config.yaml
model: "CTC audio transcriber"
noise_aug: 0.002
hop_length: 160
mlp_ratio: 2.67
fused_qkv: false
qk_norm: false
layers: 8
init: "small_normal"
lr_schedule: "step"
Rows from block 5 of a small CTC audio transcriber, named by matrix and row number. Rows with one number belong to one neuron. Each number is 500 + 40 x the weight over its row's rms, rounded and kept within 0 to 999. All counts start at 0. Numbers have three digits each. After the name is the row's rms in percent of the matrix's.
After each neuron's rows are labels from the 100 clips, of 14976, where the neuron reaches its largest size: "lies over" is the class under the peak. Only what is clearly more common there than usual is listed. The data: single English command words and digits, spoken by a formant synthesiser in many voices. In brackets: how many of the 100.
# gate: first MLP gate (model.blocks.5.ff1.gate.weight, 512x192), inputs 0-191
# fc1: first MLP up (model.blocks.5.ff1.fc1.weight, 512x192), inputs 0-191
# fc2: first MLP down (model.blocks.5.ff1.fc2.weight, 192x512, transposed), outputs 0-191

gate.402 111:462383433521500500500500500435500500500407500526500500500500500500500620500458500445494500555428407579429500500430500432405500500467487500500500452500500500500500488567598489500500500592472500500584500500500500500460500500542500581400500500500500549500500500500578500500500500500537474500500517545500500500517500500500589500500500576415500622545583463500396452500500500500562500500483500417484500500500500500500450500500500500500559399500500594500500499500500548500500453500433500500500520500602529522500500500500500500500500557500500500500500500500500500500373500435500500500
fc1.402 116:500500500448567500459500500430500606451462448500500566574437500500500500483500500415500500500500399500500500500412500500353500440500615539500576468500500500500500500562500563542397422500500500500500500500500500500500500551500536500401542500526551500560530544500529500500431500500500500500500497500571474500500500500500500500490500500477476617449500500517371461500500500476537500500500500500500500416526574500443500500394500532500500500500611575500500515500500500500500481500500545500472500500581528500500500571500500500500500500444500500500451500455562500599500500500500567500
fc2.402 121:500548479493500500500500500459500555500515500500513500500500422538500500500500500500500500581500500542406487500382500500500500500500500500500598583478500500500534440500417575515500418500490500498523500500381500500500420500500394500500514500500500539452500500469500500453500500507484500500424500586500448500500582500609500570500570500497500500500613500500453327500500500551494500485458500541500500500500570500500389500450500500498500500453519500500515500500500500500500500500500500440499500451528500500500500554500500500400500500539500500500575500512471397500500500388550565557
lies over: /oʊ/ (95)

gate.499 094:474500500500500500500500500447500500510500618500500500483500500583529500500500500336500392500500500544500500500500500500500500500500500500500500500540500500500500500500500500469500627500500500500434394500500500500419500462500500500500500500500500500500500597500394500500500500500500500500500500500500500500551500462500500558400500417500431438500377500500500500500500500500428500500500461500500500500500500500500500500500500500500548500383500500430500546404500441550500564601589568500500500500422500463500500345500500500500500458500389500500500500500541500424525550500500500549
fc1.499 095:500500500565500500500500500500500500500500500500500456500500500500500500500500500607500500500564438500500500416500449610500655538500384500599500500500500500500444440500500396500500403500500500500500500500500443500564500410500379500500500500500500500500500461546500500500473500500500500500500500500500500500500500500500500500500500435500556500500579383585500500500438445500500500500500500500492500500563316500500566500500500457483500500570500500531500500500398500500569463500500500500500603446500528500449514566500500500500500541500500500500500500599419500500500500500500459500
fc2.499 106:414500459500500500500518500500505500471500440578436500500500467483500606450500500500517500453500436500500500500418500423500500500500511436500500500482438500540610576500500500500558417500500587500500550500500500531500500500583500500500500500500542500500538512500500500501500500602500500500453500500395442500500500500500368500500500397500500548576569500500441566500500500575565500500434500500500500572500581567500535500500540500500500500500500500500500500521474500500500500567424383500500522500500500393500500500415500500520500500500500550500500500500410500591500615500500560500
lies over: /l/ (99)

gate.253 097:500375500553500500500500500478500500511530500538500403595480500500500500500483526500500608535500508546500500500500500575500500500500500565500500664500457556500536500500594496500500486500500500500500500510595500500500500500500500617500500407594500451500500480500500500500362533500500500500500500500436500500500427500500500500500500500500500500546500500538453500569500500500454500405500519476500500500500500500475500575400500500500587500500500529500500500533500500500500351446500441466500500500641500500500500500500500500546500500426500452500500500500500500500500500500632500500
fc1.253 097:500500500500500500565500615500500500555500500500570500500500500500500500500424500500483500500500452500472500553569500500593435500500588562500528462500500500530500500556500565500500500530453412457500433500592500500405634500500500500500500500500561590500500500437500500591588500500500500500500500500500591500569500500500500563500500500500583454450443500500500507411559500500439500500500466500500500500500500500500502500500526500567500500500491500500476500500500500425500500585500500500603500500366430451472500455500479500500500500500500500398542500410500569500568396500500500500
fc2.253 099:517500500508544500442500500500554500440500500584500500489500500500500500537561500652500432500511462442500500500500500464500500500500500326581500500500500500500663500500500500490500395500400448500500500500500420500500500500500500500392500500500500500500500500500500516500500500500486425500500500500500500574500565500500435469500500431439500472500432500451432500500500500604578497500397500500587489500500500446500500500476500572500500500500626500517500500500500500590500459500500466500540441500500500500518500500500500500500500500500500500579559500424500529500500500527433500560
lies over: /oʊ/ (92)

gate.467 119:500500378500500500500428500500576500500500500531500607500523500522565500500500500500500500500500500445500449500500586436539500500413500500446536589520500411500552500500500415449500536500500500500500441500500500500500500500474500500500500428500500539500500500430500574444453534524460500500500500568500460500516427500500500406558576449500524449560500610598564500500500500500500500555500500500455616500533500597453625580519500500549500500500500500500500500500431500500500500590567534500599500500465500500500500500542500500570456500500500500500454500500586500500500433500500500500
fc1.467 119:500500606450500500500529553500604500412568521500500395500452533500403500557500500555442500424570500456500500539500500542500556561500572483500500500500500500500500500437500586500579500500500500608500550500519500500500500500500500500500624500425500482500500500500500500500500500500500500500424500440381566593500500500500500500562554443500500500500500432500500500500500435479500441500543500500500431500497500415500449500500500385500500627500500500467507533500500500569500500500387452500500500500500520500500500500500500500411500500500500500500554500500500500436500500500500417456
fc2.467 114:500424500371500500500485500500554500500500533500500458459500500445423500500535504516433486500431500523511451444500512516500553500443500500500500531500500500500500522500500533500500500500556579453500581500588500500500648500500500477445500469500500490610500500500610500462500500500500500500500428381619510500479500500500500500500500438500500554500546500500602378581457421500581500500583500432500441500500550500500449500531500500500548500427500500500599500500500500500604500500560446500500500500500460406500500500500500500500550500500500500500500500453500500500445500500500500500
lies over: /l/ (90)

gate.268 106:500336600500500500500500500545500500500500500500500500500500500500500500500500500500535493500500457500545500391500500429500500500558500500500440500500500500459500500500579543500500500500447500614500529500500500500500456500500500500500500483573500500500500500500500528431500577500500422500500500500500500615500500500500500420489500500456406500571500500500500458500557500500500430500500584500587401500500500604460500500500558500453500573500500500500500500500500500500605446500500500500500500500500500500500500420500500531500500500500323500500500500500500340435568500585500500500
fc1.268 111:500500572500500608500435500500500500500500500500587500572500500500500565500500500403500500500427500465388500500500500500500500500444500500629500555426437500379500444500541500500500487500600541500500543500428455500500488500603568500455500437500583500500500500500500500500500500500500500549431600449512500500500500480512457545500500504500500500393500500500500500500598500500633500500500540500500555500500500448500500500500500477500588500500500500500500500500392411500500561500500500500477500500500500500550553500500500500500500500390594600500500500500500500500500500500500533500
fc2.268 108:585500500435500500436500500500500586500500500500511614500493500500500398500500513464500500500443500500575500459500500500500500500500500500500500410562448421500549500500388500500500500465457500500500500500500500440500500500512500650500500500500500500549500500500500500500531594500494500500500500500472383500500507500500500500352500500545500500531500500500500421500500461538500500449500500512500500500500500500500500500433500476500500500567500548500622527546500500500500500420500664586500500500500500577500500500475500500390500500500500500500425500500500500451500500400500500612
lies over: /oʊ/ (96)

gate.177 073:500411500500500500447500500500500500500500457608500582500500500500500500500500500601594500500500500500569500545516641500500500442500500500500433500500500500500500500457588520500500500632500500598500500500546500500500500500500500671582500500492529500613574500500500570605500500500500500379500441500500500500500500500382500500500500500500466387500526500500500467493500500500500500500500500472500553500500500500500500500398500500500500500500500500500500500423500500500500500500500500500500500500500500500500500500500500500500500576500396500500553500566500500500500500642500500500
fc1.177 073:500591500500500552500500557395500500500500500500500398500551500500379500500500500500500500500500500500478500500500500601500500576500500500535684500500500490500530500500539500579524500500572500500500500500432410425500500500500500500371576500449500500500500425424500500500500500556585500500500500500500413500408500500500500500500500500614500500500500382500500500500500422562500500500500500500500500482502500500434500491423500500500545500500422500500500478500422500500543500500500382436500500500500500500500500500500420500500500500500500500500500378563500500500500500500500500500
fc2.177 067:528500500500621431500500500500500500480500500500644500500468500500500500500500395500500500482500500500500500500500500500500500384500500500500601445500500500500500500500500500500500500500500500500500500509500500500358500500432500547455500500466500521500468500500500500586500500500589500500500500500500500500575500500500500500500500500500500500500500500500500500500394500500529510552500500500500500485500500413500500500500500500500480500626654444500500635608500500500500500545500500500500500602500500500500500429632500544500500500500500480500500500437420586500418500500624468500
lies over: /oʊ/ (43); /n/ (26)

gate.190 090:526500500500500500564572500500500500500500594401556500500400500420500500500500500421500500500500550500446500500500701500500459392500618473500500543500500500500558500500500500568500500500468500500500500500500500548500500500500500500433613548500500536500500500500470500500500500500534500525383500581500500500500500500470593500500430585500500500500500521500500435500527500500500500500500496500500567500500500586448489500500500500593500500451584500500544500500500470500500537427500500500500500500500500500500500500500500500500500500500500500500661500500500410500629500500500500547
fc1.190 091:500500500500500397500394567500468500500500553500500436500500500500500500500500500500510500500500464500598500500500500439483500500500500500500500477500561400500500500564500500500426500500500539666431500367500500610500500532500518500500502500500432500500500463500500500500500597560500500503584500500500551500500500500500362500500500500500500500526442509574553500595500500500500548500500500500631500500500500500460500537500579574579536577566500500500500438500418500447500500500500500500500500500500594500500500522500500430500484453500500500500500500500500556549500500500612500500
fc2.190 088:500500488369500500368509561500401457500500500500500480500455500500578500500500500560396500505578500482500500500500500369500500500500500449402500567500500449500500500474500500500500500500500500546500431500500500448500419500500500418500500603574500613500500553500500500554500500500500591500500397500500574463500500500500453500500500500500500500500374500500500500504500480540500500643500500500500500500500500500500550500500500500500500500500500500500500500500489500570629563516500546500500500400500500500472500500500500500500500397500554500465500500500566535500571500500500500500
lies over: /l/ (50); /u/ (25)

gate.390 081:500536564500607500398500500500500500500500500500500500514500500500488500500500500425500500500500396338500500500500500500500500500500500500500500549370500452483500500500434619552500500500500521500500500493463500655344500500449500500500406441500500500500500500500500500500500500500500547500500500500500500500500538500500500589500500500500500500500500580500500381500500500500500500500553500500454500500500468564500500500559500481500500500500500500485500500500500500500500500500500500500500564398500500500614500500500500500500500500377500457500500500453500500500368500500438621500
fc1.390 091:376500465500358500500500500500500407500500583500500617500500500500500500500590500600500517500500500500500547500500500500500500500477500500500500500500500543493426392500560442500500491500500500500500545500528500500496500500382547455482425467403500481489500500500541543594500500509500500500546500500500597500500500500500500500500500500368500404500500460523599500500579500500500500502500500478500543386426566500538500445500500500500500500500500500500590527500500500500500500500500500462500573500500500500593500500500500500500513610606500500500500500537500500500500500473548428500
fc2.390 082:500432500500406499500500500500500500500500500500500500500558500500535500500500500500500500500500500500500500429500500500500500500500500500616500536453500369633446500500500433547500500500500393500564500533500491565500500500500500500529500500500500500500500500500500411500381492617566500500500500600500500500500434500500500500500421500469500500500478500554500534500500631389500550500500500500500500613500453500500500500500500500500500500500500500500500399500500500500500502500500500500500500500500500500478466521500500500500500500500441522524418500500500658492500500618500658500
lies over: /oʊ/ (68)

gate.267 052:500500500500500500500500500500500500500403500593500500279500500500500500500522500500500500500500500500500519500500500500369500500489500500500481500510500500500500500500500500500553453500500500500314500500500500500500500500500500500500500429569500500396500500500500500500500500458500500500500500500500440500500500500500500500500500490500500500500500500500500508500500347500500519500500500500500500562500500500706500518500500500500500500500500629500500500500500500399500500602500500500500500500500500518500500500500500500500500500500500523500500500500500500378335500574500500500
fc1.267 056:500500500500500500500500500500500350500629500500500500500500473500570500500500500500488500500500449500500500500500636500500427500602500500500364500500500430553636544500500500500500456500500446500500500500500368500500500500500500523577500500500500500500500500359500500500500500500636500532500500500500500500500276500500500500379500500500500500500500500500500500466500500500500500500500500500459500500500500500500500622500547500500500539500500500500500500500417500500500500500500411500500500500500500500500524500500500500500500500500500500500500500500500500500500500500500407500
fc2.267 056:500500500500500500500500500500500510500500500420500500581500474522500500500500500500500500500500500500500578500500500500610500500498571582500593522500500500464500570500500500500500500500500500500566500500500500636471500500500500500500500500500500500508500500500627485500500628500500500437500500500500500500500500500500587500500457500500500500576622500500500500500500500500500500500575500500500500500470500500392527500500521500500500500500500333500500394500500500500500500500500651500500500500500500500500563508500348500394500500500600500500500500500610500538605500500500500443
lies over: /oʊ/ (51); /ɹ/ (28)

gate.382 086:544500488500500500500612649431500500500388513500500500500500500380500500500559500500500500500559500500500500500500500500500500500456500500500500500500388500500500500500500500500500500500500568381482500613442500500500439423500500451469430500500500500500500500500500449500500500401500430500500655500500500500500500500500500500500571500505500500500581500500500500500558404500500500500500500610500500500500500500500500500331500500442500448500500500500500584500500500500500500500500500500500500500500500500597500500500574500500413558500465452500500500556500500500500500500388500500
fc1.382 081:395505500551500500500500577500500500500500500500500500500520500500573500500500500500500644500445500500500500500500500500500500572407613427631500500500500500500533500500500500500500500500500500500500500500456500400500487500403500500461500500500602500500500500500575500527500500500500500500500500500500500477500500500412557500500500500500500500500544500500500500581500500500500500500433500500500500500383500500500500500361500626500500669500500500500500500435500500425500380500500500500500500500500500500544500500500500437500377500428500520500500500521500500500500500424500500406
fc2.382 077:500500500500500594500500500500500500500355500500500500500500500500598500500500500500505500435500500500500500500553500500500583500500500500500500363500500471500500500492500500414500389500500550500500500500500500500500500391500319500500500569500500500500579500500474500500500614500500554500500500500500500500500500500500500539500500500486517500500500500507500436500500500500500500500500500500500500500659643500500500390500500500500500500500500500500500500462500500500500532500500500500500564436500419500500588600530500507486500500500500500500500500500582500665500574500500500500
lies over: /oʊ/ (27)